A small contrastive image-text model, trained from scratch: encoder depths [3, 3, 8, 3].
Rows from block 9 of the image encoder of a small contrastive image-text model, named by matrix and row number. Rows with one number belong to one channel. Each number is 128 + 24 x the weight over its row's rms, rounded and kept within 0 to 255. All counts start at 0. Numbers have three digits each.
After each channel's rows are labels from the 100 images, of 14976, where the channel reaches its highest value: "top examples" is what is common among them. Only what is clearly more common there than usual is listed. The data: views of escape-time and Newton fractals.
# p10: first pointwise conv (encoder.blocks.9.p1.0.weight, 256x256x1x1), inputs 86-171
# p20: second pointwise conv (encoder.blocks.9.p2.0.weight, 256x256x1x1, transposed), outputs 86-171

p10.189:113114121077144114165116128131113168104119127124133153113136112143149141144139143162074112078106149098141166127140182151179157110084134154089143109131130121094110150108142146142152137119140100139164135151176112134086103102131147135076084161144102128093136128
p20.189:131100117140123163124123091114113108140148133096126092125136110093107155143125138129096155144141128109161148119166104178120139154080132171129129128119132135090138088097118154088133136128091123143093144111098106171173151096104152136118138095161115159112125097
top examples: Julia set; pastel

p10.158:119163124101125137127105099110126154092105119145136105134104096144112128122149151144114170092115117120140080116124110104145131149144110094119110093128148111142138179096156109135165138154089143120140138151137151147118114102111120170129130109156159152104090146
p20.158:088118138098153134127141138135099073102137141122106125120141136160130135155126178141127126124170160163112149115093105133150141099149109114090103146108156125138150143161121111168110125156125119142109153085142129138154120147123085125095070155183147133100096167
top examples: Mandelbrot set

p10.170:115117111101157132130097170175116134142158110104137150162128095106123165111102085149121119128125114164175086075169094116104112143197179127096148117134127096140120162063156095161128142121103115157140162098121142145148165084120155154170125077146095105106103134
p20.170:142113124127128106172150086171123149150116105090096144121111143107106125127197153127107105119176117111115105122074127138095133106133143119148114115095139120093085156172127126148118111102133146099086138098168110139158151108076098171095130129112117150155130169
top examples: burning ship

p10.77:141143162113155126124125107098163133130112109114151112093098073168099145172128096142094109158118122122129134140136148111131137204093134102101112057102099085164149119106136113098122109113103076118147142109126136150121167120140137107118126088057126085124110120
p20.77:151126142141144142139089146141099136170135169124175129110128136131131106112109131112119141093107118158132159148157095111099145109126111087115149129136141154105101136094165117076123089113158123094097117124150106129108131167140147096108135104140135104080146125
top examples: Julia set; pastel

p10.22:114086123146132089153126141116127120115102097114136140099140114105115114118114142141148133172134153116117136103119169141110181158084115122130177137156119133126107149129131163123129100138141104124099148090147130201111139109116093118136124122134124122164121123
p20.22:107112161152080103109147108156111148120158152155130081118150134087162109123172120125151147119119155133140093124135131125112135120145119114121119067172156176132167145144150090118108093139146134125141118114095156153125105156106157159106112085096201160160143112
top examples: Julia set; cubic Julia set

p10.48:138136155092114109114100168112123090123142138123117153151134095114108168106113149117118114133125121115128156133142111141127125080109110099073119123132143137115105074101070129134089092086115114135136130128160126077094124090095128124140114150095163137146162132
p20.48:175154136099151144130168162192099159116113177111127127097137125085114143102130104115127135151139124092107091175173129189117155125125125129107144153130169094103142111142171102129081104097183155160126106163123084110122092087135132121121129116108131100164127091
top examples: Newton basins of five roots

p10.50:183116150130156115119150112123103168148164138171085119133141077123114079099131132118122138092089144123103155086082197098092133136123109132108139137112111160116120111134127120132116121090091116114140129125111126167141155135092120157138091116098100087117134116
p20.50:069162116162143132137063163136160153095093156125147148121110109130103129109137120120145112102127125095101114148107144129116118094136186125128114092145130131112118139164091114119139090120102131131122151157141156169153145107135167177121137084141113107140131134
top examples: cubic Julia set

p10.242:139108156149136146143167095129130139125133089127095061120158133094113139138115105103126154084131135109156131122106145109118121145106157124119079157122107121110125173163099127151106145071140138114093117147133107185140159094109081141134134110103126143140119128
p20.242:123168138147131114165138149149106131140087154131084130167137142106142091091129096141136136129137111076117099124104140122113108153177109085150134116123131178101113143111118118149099154155104160115140163171166155150098144153124136113111145153167135175152114084
top examples: pastel; Julia set; cubic Julia set

p10.73:116153112115135121160150131157161096121160065143126103187153122097070130143125138133133139085073066110094093163138132116126163081151106152159055186125140175159113068150126153148168150107146121162153112115123103117113179141125161122135179168130121153143112133
p20.73:129142143110118143157151148141141155121154078134148093132127150117121137101154183143107104082121154148145132089129107126156132130084143106124110141135148080169135149113136145137112127162095094128135116132114172135167106142152107157129152127125118117129136140
top examples: burning ship

p10.214:136145140130123144094119088124160154123143118107120118137094132151149137145144077133142150109125135143113148113110139122145131150092170159127141050136136099129100123179120126118181090108098119101118101137136123142102131084154106107147136120135145146098167126
p20.214:072124080074128097098131139119129094136119139141149112117091159117138136086151180119106106122150114127088081209135090117139097141101128145081140125107115079131120141120151165130104091125145121164133160133126173118144147077160105074119094134124088120130092123
top examples: Mandelbrot set

p10.46:161123131131125137135177120091109107132143119145129133151112097171101151115105113115113166103117143118125158095135176142136109160147108125147117121143166149122118149106131124229129147112079108107090107105094117164114175111110145130101139142107130120154155131
p20.46:132179113074135110089145134118131127144127113096108119153106108094150133140110147126161167131161113069098121163163094171095142144137156155132149133146134118134120110136106138149109101098120131104165120112132131115148126149140184120130118117112126126098124147
top examples: Newton basins of three roots; Newton basins of five roots

p10.115:130145127120133139141137133165160087116126142153111139132130106168080155129121130148104125146153140129139093136141117109122065160130115131156120108113145110161136180111137106085142138128080154106135124121127157133121138106145138128131112121068144139069099135
p20.115:118117089103121110075108102172103117152099147111110109160129147111138135110120161145123126131141133136121128150105093095145149152155142144095159106138130114138153124158159140161137131136121092155133090144155120129133108098129163142107095072095112132185139132
top examples: pastel; cubic Julia set; Newton basins of five roots

p10.91:143139139132127141172132120135096168111142141162169125091137172102081133153137087165163163080111159111107151160152153120135112108102146119131143112122125119171095142114095128123173122094137144105133169167152152101138133138103124101130118068162075068183093135
p20.91:148176146118092110128089168134136145174094163134109105093134123153117110123158093158104121118141102149112076137146124123087093135160122176148162144136097142126151117108113118098166128114116096085120145111126160130141121147150124111137155118120114145154116085
top examples: Mandelbrot set

p10.209:111124121111123098114105177114118149087080126106130113119118101109156129129126166128130110185139155123139172173085124127100171141141148098087111128162147153134094184162113104131145128108091148156138129103159098097124118132106136129139134097112114136117119121
p20.209:140152129155136146159147163081124142165109080143148164137115109184111122105112097151104165133150129137161120120140125115124124152112140132113072119166119095130150130119146133128141179116082135139165070139114117091108124177119142129147103123116086129130121133
top examples: quartic Julia set; cubic Julia set

p10.133:150133169114127073103116167114103114135149157113106105107103117119116098166114112142096098143114066138133138115185197136119125108118149160117120133149140100136129135100148098135106120104097115155117098147112117114118135115103151106114149079089123147089078138
p20.133:099123105141122172107135102109119143112165112127088123168122142101138115125093149115153131161151133078119104102085121163165132137131109139100146121125126100118113159141127125112122120119116157107129146145140151130116138074142102122093123111117181115107116141
top examples: Newton basins of three roots; Newton basins of five roots

p10.188:142139142155132105123133196140099061130133148159132109162143090081126144122104150128123100100117116134085150162101121098148118143133144142139133156100152118162146128090146113115105136161090115128160094150121144110087122091160171111126155161148095128129141103
p20.188:125164124096151172160100173143093100148138156117119125080161192139108082162117124173170110137113119113126055164165099120110110104149116147107131099118116126105131143150123137136078138130131134115114078110113115084120181124187152098109126148099138153117130117
top examples: Newton basins of five roots; tricorn

p10.180:116157115107104128137106100117124125141098145140101103125109111138088113125156086142151142124096135122126123109150131098100156112137137103136133126125159130083119128126115124211126139122164115122122134146142087086120126124140085066132084137179106166150175157
p20.180:149168123133144105140159081153118134151115102136150122142163138162124136137112120147139101178140136103105130121176126154130115130160131111103145137106096099098091105129149164125125186155087069108150111120131149182172127161124168136100123122099125112107129162
top examples: Newton basins of three roots

p10.202:103101148135111101148119105167077178072163098120138129137149134154124100101157148177099132133103110108127123114121146100151137108128111187119158129101130128146102099124119087149140133094111157121077113130106137178105141127092144087117117112112136123114122115
p20.202:084111156092144114114142143135165126129095118100111108134147127104133145090072140138113161116121160139091093155123094131165102103112121143120094124101126155162131145126131139109142138138126102155136103106097135158098108147094126145113138202170150081094137146
top examples: Julia set

p10.106:134128115134146125118113108126105121126111124114085115114147161130094114101146124110177175159128124093149175124117144124122130160143141125132152123110158133127126140121124139102139101121133130105127151106132102083148179116128084089138109104145113140150102100
p20.106:090139136171125128124110164131099120177111132134150140126176061159135100104158155115118116120159111122139097123110111120165138154157138116144129096116150078124083157154168159131116130100140124122095141084114126099105123137175152105111093148108081128173189126
top examples: Julia set

p10.17:168136097057118156117097138077107107120120198117122112123091122120139096153133104102146094122150114091151153138087152113117106099119127184089121118140153116106143132120094136165140163095092129149155111136114121081153110159118107145144113084111160137113167149
p20.17:146139052106116124111107130115146143087150103137115129132135129099151128128180120140134129121155101155153067073080120131124134146141109121151108093161083159128149161124146141169146189113104116166088094142111140101175153138069099126122156128133087126111164108
top examples: Newton basins of three roots

p10.4:204128155166142117091139160145151129089144101105076101082173116119091137159102162095146105134087099123134161181129097127177095108152139109125137117118146118140156145146134152131120165176126107143130126114149141111072151110110131114130165160157119163139132097
p20.4:101125112140108138109122144139081134123138115132108100144158102113151099120118140085143107118136104151155142082141131163127104122113122092125129086100154119092078174156096127087158105121122114142133125191097118076114162169092136115091099128096125112143141151
top examples: Newton basins of three roots

p10.159:173146153107132095119143116105110105127130127084113083129152156173186129146118127115132168146135103135142106175132119103161137102139133134159123128141141137125103123137130114079136156133172144121141131170154116138166078112161161102117113143118155117146084139
p20.159:145091123135103121105151125149122153087143101127165141107150142133126132149145168149099135100114143099096129104142115123100172155161104101122077176182133155108115084132151153116124147114141108100121121152098140132130138144125128082160115073181100112139129111
top examples: cubic Julia set; tricorn

p10.114:134138117116124126172116146105119106141120095107135125146151082114061138147125088111119144091112161161115114115106133109170115105148118113107114168097196120169104129111148125170102127104084121128149159123147085118186126130124117166149172119124159130133166178
p20.114:167139139123112082117140134157112182131124150139078134115107135160118140121125133141100140155113151133137133153114151131144131099109149102160143148149142157148125148100166125166150161100113147134167125142094127131107104140135105156133143158143107124083125126
top examples: burning ship; Newton basins of five roots

p10.99:146146117150122140147132105138153132093160076146136128146117123171125102180079155141113134110133129084144125148119107146108168146084088118106147158141152110153105147091143143080153132153150142125142160111126180108156173121123134160084150152135108117188110110
p20.99:149097110100103108136114119119105100097122118142114149100125122144155139090166129108140103141113134128120145154162141130133147144073146084108096102177134112141115126122065140170101132097099161115144123148134123083125126145113120113181110161083137120086154132
top examples: tricorn; burning ship

p10.208:101116101163101095087149121109161155173165077093117102155133132084120118111124094093142120128095129193099135147123164097106142143129142139110120154170107145141117101154145152122125124144139135159116144115134095140089100158127159134119120127124070120161089116
p20.208:097118138163108130125094101127130127087126146116056163112128193145133125149130083115117135179140124103113146135136095140156167105142149090133153086154112122104128087165123088169119132106075139091094154096107134103120120129145164117122093135111135117124122118
top examples: cubic Julia set

p10.121:135099127159108094170106114112121159172114117145128121140138133110131088119153139137130100107123144179120128129131109120163156135112102125131146085118161150121131140122116117131146143109144075093148122117122139152097105132128136099148187081094105131139118178
p20.121:103141130156107123106146119154111114128127134151135143060087154137154133147124118114132129127088095123128147111115088138090125105116121130156072091084126123121128124119145152150117125101137144124154114136129152124135112075116141161120204151112104148105165164
top examples: Newton basins of five roots; pastel; cubic Julia set

p10.3:125134144133104084122141139111104128112118155145154105127122141128120121125150160156156131113134124154172168078115161123059175111121092083176105144144100168099099142132120115104100119150107123129154103142109123145120174124108123104112143116162112117174150113
p20.3:115184149179189098131117146151140148138127126151130153148136118136113119155135135103092161130119153130146143165133125129166106180145137117105110096109116120121109127087114125165119153118097120143116130119152101141175126107100138092123124120107138165130191112
top examples: Newton basins of five roots

p10.68:177175120141133134171120123140175110140177126145127128116151135180093120134118152146108138096123066186107160130127078106122134102142120109111125079122086108142106144105110074104137106136129129119112151148106127136123114120093211110112107138102121161129113124
p20.68:070132128132095139112139143137091140115131144163174138115151146162123186137101159125149133150137137128093133103136135143114111170142099138089129138134131113132135092160129134117173096092199118108141136164112137088097109134131190147173149192182136084142138114
top examples: cubic Julia set; Julia set

p10.29:141157092135126082133209139115114108163133158132133132133147172159116132116145162104174074115148149158122117159149139087106129123110116169136106117112081142132094114127120131174160127117098128148169097148129115128134125082136124124110151128122139116163137145
p20.29:145154066144115114176124098128103135140152100153119129126111130155175120115123120135125132105136160106105176136080111145131128127059136120102170187129115094158076105134121132115142148125160108098076165139113129146128094147109160136126127075121118143147077125
top examples: Newton basins of three roots

p10.147:141083179171092167085142134134142110127084116198116095123131095107143136134123115128089141159158107114101111076104170176119126107128119127183090156078115131130154122164104131114115130109134133115118164172121139108114133101095147135084131149111124143127104097
p20.147:112133137136099131130109110137129102095117113080094093099155162115133140111128109132141153141149146104144131143120104119142139166162147098110141105116109142128153133125122081093098122142116102088070087105164114100137148138146169134126143123153129126145114138
top examples: Newton basins of three roots

p10.100:135132121153114121132115097131087145121149201142119162101136144149044118124121102114145136112116106114125113094128137084111131089072118130131144102122161112099139108142168115184119134117095138124147150126111138157140096128084159113101114093128117195149170129
p20.100:114100151128107132125096121092126140115102170120150146123121138115162119121162122168135162140142170132170096136146142114119162120131115149140124161127151114150143163142115129151179163134152116111131158119101154116156151139104123124102112134163159128116126120
top examples: Newton basins of three roots

p10.165:101110114084165120115119136122128093120117115120144108129169134128086130159096154149107132102139128163122116087108156114112074168125107141115149128139125133115170116063085136133121109088104114114153137108136069147168108140117165107122150138087107109119120123
p20.165:104112093133130159137113106170092110130119126086131164121133080126115093094168105116140095138129115172158121134140164146147123139129130116124130111106123124116131095148113165100126123182170143138187152131134118123122152141130098117075133142107112143164163143
top examples: cubic Julia set; Julia set

p10.11:119130107165172143173135075102085108104150145121092144143146092114108126158088118099138085113108150162153142145116134120136095133123152094150098115114109118124099108106147105123140103167081128142151171097153128157115168156082127160120077146150131133088181085
p20.11:100128126096131136111085110120145086129134169137128130118140154117167132174125152126107087152114135164199150086132113121127094149141122106107139098127120168077120142084130140170090139157082131089149152132118106135126158116110126107086137139105109157125178063
top examples: tricorn; Newton basins of five roots; pastel

p10.152:129127113115147124157155187102132164103143108137150143150103136126098120128130085103105134127128135096136159124154111114144170134178143202125112132135124163125154156146118162159173110090151113133106140128158137143122163149137184141129164147134145074111130134
p20.152:118080119122086153094125153113084118111115103102068130145158141105167143133166135100104150130095171156126105151113123125152113142180098153114150109114108112108117105128107162104116135110102156140148082091103073117110139137094135114096127152109093129150125128
top examples: Julia set

p10.199:076150087132129118163081145138120071056166128131127103125109147138129124125101115126153104131096152109176112084119091129123128123120157159158128149113115143160165076105132115153112107144113120143105069147136161116120114144143160152132179124138120134119145130
p20.199:098151099143067127081121152120116152100139135129162140109118134142136127104111131116145110138090111155115148142129120111081150125115136138120151135168106135115097174100094123121148100134106156109109093138195123116116114077093112100101127132109155145152139073
top examples: burning ship

p10.185:149110097126142175105143108103091131139109162144119151136161115123125090154131108112074172155081146144148103132112092162132130102110143139125092129131175152125100129114119138153113103100141159111124088152147154136151091098105130082131156131114075157112109125
p20.185:161136149142154124136108115130129114124192160160139147070159137167140136083096156132189166112125128089112122115124167135119118166114158086138143165083162101088152153115140178152153134126074106136119154165115132150128110102139149100121090117175132115108126128
top examples: Newton basins of three roots

p10.210:117146124144143128191150108119133125087117111104147135158165122154097089107142087121061130101132133135182143070090101126119124199112115120116116117147143135129121103112110161128098133125121152145151144122126124144123114092128127107098158115151134143128114161
p20.210:155122115087096188082093113165126163131105131121162173123119106118133147118141142117131168071094116129126149143125071113107173154141137124133101066165164151093184167123105122130114117173094122150112129102141128108115126141086107147111107131126117178157129121
top examples: pastel; Newton basins of five roots; cubic Julia set

p10.44:131156065083142133122172121138148198149126143164158149154114097144123153187156127098127117124155140125136156115173129135118134130159203107145119144095131102175122167117138134119130126097086106147101096130156143141137148123118158151184143110126162112132119098
p20.44:129119129134149144138183143097135137144165116143149108092166097119111124134128143150167150158150133134086143124185165083149086155145139144143088158110138108090129137130138134105095153132108140168126136152144073118098136104163112122106113144125125120165127151
top examples: burning ship

p10.8:144127137146107132135106103120186133133103146124141123155169172127099138133130145107127125099119114139125168146152091108125101091152094089145089086115131104120123127146152112154155137113098137129146130129144120107145158150122078093091115181111139155120135129
p20.8:118115117109099169151092106133104135130119136176143163103126104149094091112115146152120159098079120080099141126167125133120173120069140114168122152149087114132098126191136120099109104118138114124129122141126146145127143123157129160152131119151084111132127131
top examples: tricorn

p10.69:121103152142133105138167116095096132068115109126117158118116157122128099169143151139131111116135151105118089131117135142115130081096152164096152113201108146097146116134154138155123115088118120165123092110104125121156141141147117161133155132160130108125134120
p20.69:102128116133102163099116128131100142161143129148148157158131131188133099100106069154146144109139092090131126118141135155095156156111088122136103094154129122118136117147120130146068112139126085113099127107103153137128111151150161167128181116167123121160124103
top examples: Newton basins of three roots

p10.55:154123149135139117123131096074106132132160127167105112138147120128130128141112108110162118091145128133121162117132146149109145135157165131116108126113165118125106113115155170136089134129136108083115145110105095120142131159134113129136136156125091110132158096
p20.55:143148151127099109168126110131131148128069096127141162147118134137131137161119105163127128136143093122110116118162176173163095163135126119073122146143103138152141163135115120175106144121108139134150149084145148108113113110138125141155119101113127106148108090
top examples: Newton basins of three roots

p10.65:121142139117106124095141117149125115126151120145134110120091112114078092102087101123135120113169165134149144126105130105104118102147118170131118131207084121132145128136127126129108116093168118095138118129147130130151135097100099152096132062116116136153134146
p20.65:139164069126112107078097155115135134123136088135120129158114115181154118131143135176128166090127124129138089143098131120102116142132177149118130095119095139129140149128117126101119076117160136135139106158122129149098129143149103163135138116123101196098143165
top examples: quartic Julia set

p10.104:160150122117141093099137157109099082177106122102117136137133123128157119115118112137128135134136077142142130128153136157160114152145118134107107126138187150141114150103154131116108120073147138126151133170132110139117107136134099141123158127140141129121109134
p20.104:118135152176120112106156098123158127096118140130150099127146138092162167141123135139132132129118149161121082092085149134199120147132148122115152095120179123167149095148137192128120150130090150090120137098100142152108085135135157112141165138089155127099109123
top examples: Newton basins of three roots

p10.107:128114134131088161124121142155130125128130154151153099102119126135150157139154152124134162082177138129112105155101084156133104137102096129134092100164114143121101127119178159126132082144105122115115105098138100108095123143103101119140126123181123111109138144
p20.107:155077159057130127118141070119118130139159151126129147115105143118120092161130115119111110143099146090121160145156109149157104131116093154157150170130118126153102118097091120137103145082110134109124110114111122106168154126108150121151145130081141154136157163
top examples: Mandelbrot set

p10.86:127115158126111103198119117160141163153160121142103098153137132135125105145173095159131148089125139114126117158144119073153147142106163142098119178128103140115083139181155203095128116124105103119117142143130116137168129135122148108116133145153106135093109101
p20.86:148133107124135158107168145135108119085108138113118071192115151091149138103137113148116167171113097158098136127120109118107128201125105118120121122139132139118138145119167162149158114141093130129157139158154176141103150155158190101125147098152146103153160110
top examples: burning ship

p10.75:154107170160135119135112137123153105142101120115118113139119120105109144075119120111093093084102122099159127122100104100128147150143195160095116154158139095098158156126127107136129122124154147135125131136151119113145179141128151078126177109141131134128087140
p20.75:160112117169147149174113157118154079088133128121118095089174144107083124154140111137118117171132145147103145128123112147126144141106157097079155170113122192120085103109123122158138114100118131093143204104125124151117121162135098151159146113131136130149124131
top examples: burning ship

p10.105:165104113166121131189092138111115131147108136183122174130151114125136112139140094158117206148098125123129125141107138129121081126123155144119196148120105118123136133104144150124116123139127149130122133136145107127140158133135086167124190121122102158131156180
p20.105:134154111132111129122069085115149153100096076146147131124122098151088085101134161110105124135144110147117160103125115098121152126094146107117086162128124061179124103126150119114125119139142144128153120150156139135154134104112104158098106140151137145157162166
top examples: burning ship; Julia set

p10.63:156147126120127166118134115115101105076140117137104120146094105128165102099104105119194106140152099101126138150128137136121135125164138128139134147132149143128121118118155143105136113101188151115123116147139163122087078103086146119112120168143149114124138163
p20.63:125118126154142127093165138124074107138140135127125181141152186168143129134107147107148157148091130148149153136149150114167112120110146112106147133126104187137135118150119101143143155118144138121111124164112149094133131162111133167119170176120125144081151126
top examples: cubic Julia set

p10.164:090114100132110133104144124119117111118118112121105143117138120174039146134070162097122113170126160138113128124106155137124138127134144091140111097184180093149157142114073107160103124139123097133078120100163103140100130134134127150149142148101074153095122109
p20.164:107117129127110108119126136117122099191132124107128147117098101139137108141139159107101121135114131085099099117095155110101130143136140135161149174092108165134185144126134142135140120123135106131126117055156146167126136153120127116150154173110127155121118121
top examples: cubic Julia set; Julia set

p10.186:109129153131116148164121136138118173129158140109098110143154117128125149146137151178129133131140156133129125117133131132137103150122164102079146066136169159125123161154133148139126153100144109126125145119169131114150102125110101081140103106111104154100129122
p20.186:099092125099103085099122133147142121087142108155132093153140117164115123118118143160118103142113123149128120128141159139092114117151135168098173101140165105168120160106097197101102180157183093127094125119131117133087135108123118112147094147133098134122092069
top examples: Newton basins of five roots

p10.157:135130118156134180111109119142126097159153166110173084149124091128114107098090163126112110137150091144138127132119148113133108145117113119141113126146092073141161116156108109115133109135140135090103164120085083196134080126087137124135137118105120122139146124
p20.157:112096141149132133076127129101114136131134141112111111125137115082128102143174081098141116120122106118145117119047110190137140142173091134145153098087130107142091177131129135121134176117136160100122159128098165124136108104113149099096083136109098169075143169
top examples: Julia set

p10.166:081144118110130109185104147112089118140118110057136126136119110115073147127133099141110150099151100156099130121133133117106130104135139095134127147131157116161117126149121162126155088145118128156106107116151107092155133160146133086142204116132119145140143185
p20.166:103158137138116142177149130131171145113125145144083110134157143129128126108195130158111116153132140147148135110105127135103137151159133085114141114126109129146119129106102097110125127135127138127141165119139115105120148151170083111135146085138117144130140132
top examples: burning ship

p10.1:145098116166109097070088103101153171147124102109096135123094139104104113117185080110139105144134114136100089106134101093081106118107119122133138117117167105178127107119145167094130093151095112131142105125123202123125111132158140149120144120141088137104170130
p20.1:122137118139164147128145147117120125122159149124119159146094118151121132087114131128159126094115108150058153128141105155102147121171186109143139134097173107119118150157119093109115126128128100148111179121135104157144126158155101107155150115149151120148116171
top examples: Julia set

p10.82:154126154120124099143145156140123102088119126148146138154088128157138111133095138173111044140120164143111098145135147083105126092143106098109116122119116147141118120123155134107110117115108140128127117129148078124149144129100168175151100101157151155114130122
p20.82:125122144173173107150070131062109113127096117137141097160096140123108135142100151092132175106139076139094124098135121118136101121134111157174114128115148131151139085161164145120157159171095147134131129116138145120123143139163119130125131065111115130133145153
top examples: Mandelbrot set

p10.233:131131174127107109137075106119155118116115106134143102094141171112126148132114132093115112154153093154073141097133114106148118080137144090114136166131132132124108120148146092097073106122094118129095135106107122115094112136124094160140123143177126137119107107
p20.233:131131145087122134144100111127116133157113089114133123095183147124102117138120149182145139067110126118134186108138123130157138112183121139164161165164129129120153083108109103085115115115118148131134121133138138124098109088108095128161168141138149119163070141
top examples: pastel; cubic Julia set

p10.128:106132171137097163137110181142096133069143137175152150085134100171123076133133138157130101125095115132101134123085137111127112105114103136206149169117170100135125131089142171162115134085169139122140106160117147144107162146124098164185062101114147087163146105
p20.128:145108135146177114111113115103125108177134110112142095113146108150105120135128146125113107159159107134172168086114147113116132139127114154172119132164161138142132125091131187133123076158163137157077113094119102139062118128107163146154137111114102139176124107
top examples: Julia set

p10.83:192143139124114151134124111131168055128126128133105097119133127124156130098142116143094137087107126123158112110141081096091108140108167140147171109122137101150160126142104148076148169114098117155156174083092126088160146121132150126128083168135160119114136146
p20.83:156116129155101108127089128108128060148152131113133150121135105103123093141102099156104111134133154103133148145089137138117124164105151116102155093154106169153140143135122137115133157131103148144134147105151132121087128113122159125116101110122113115147107155
top examples: Julia set; pastel; cubic Julia set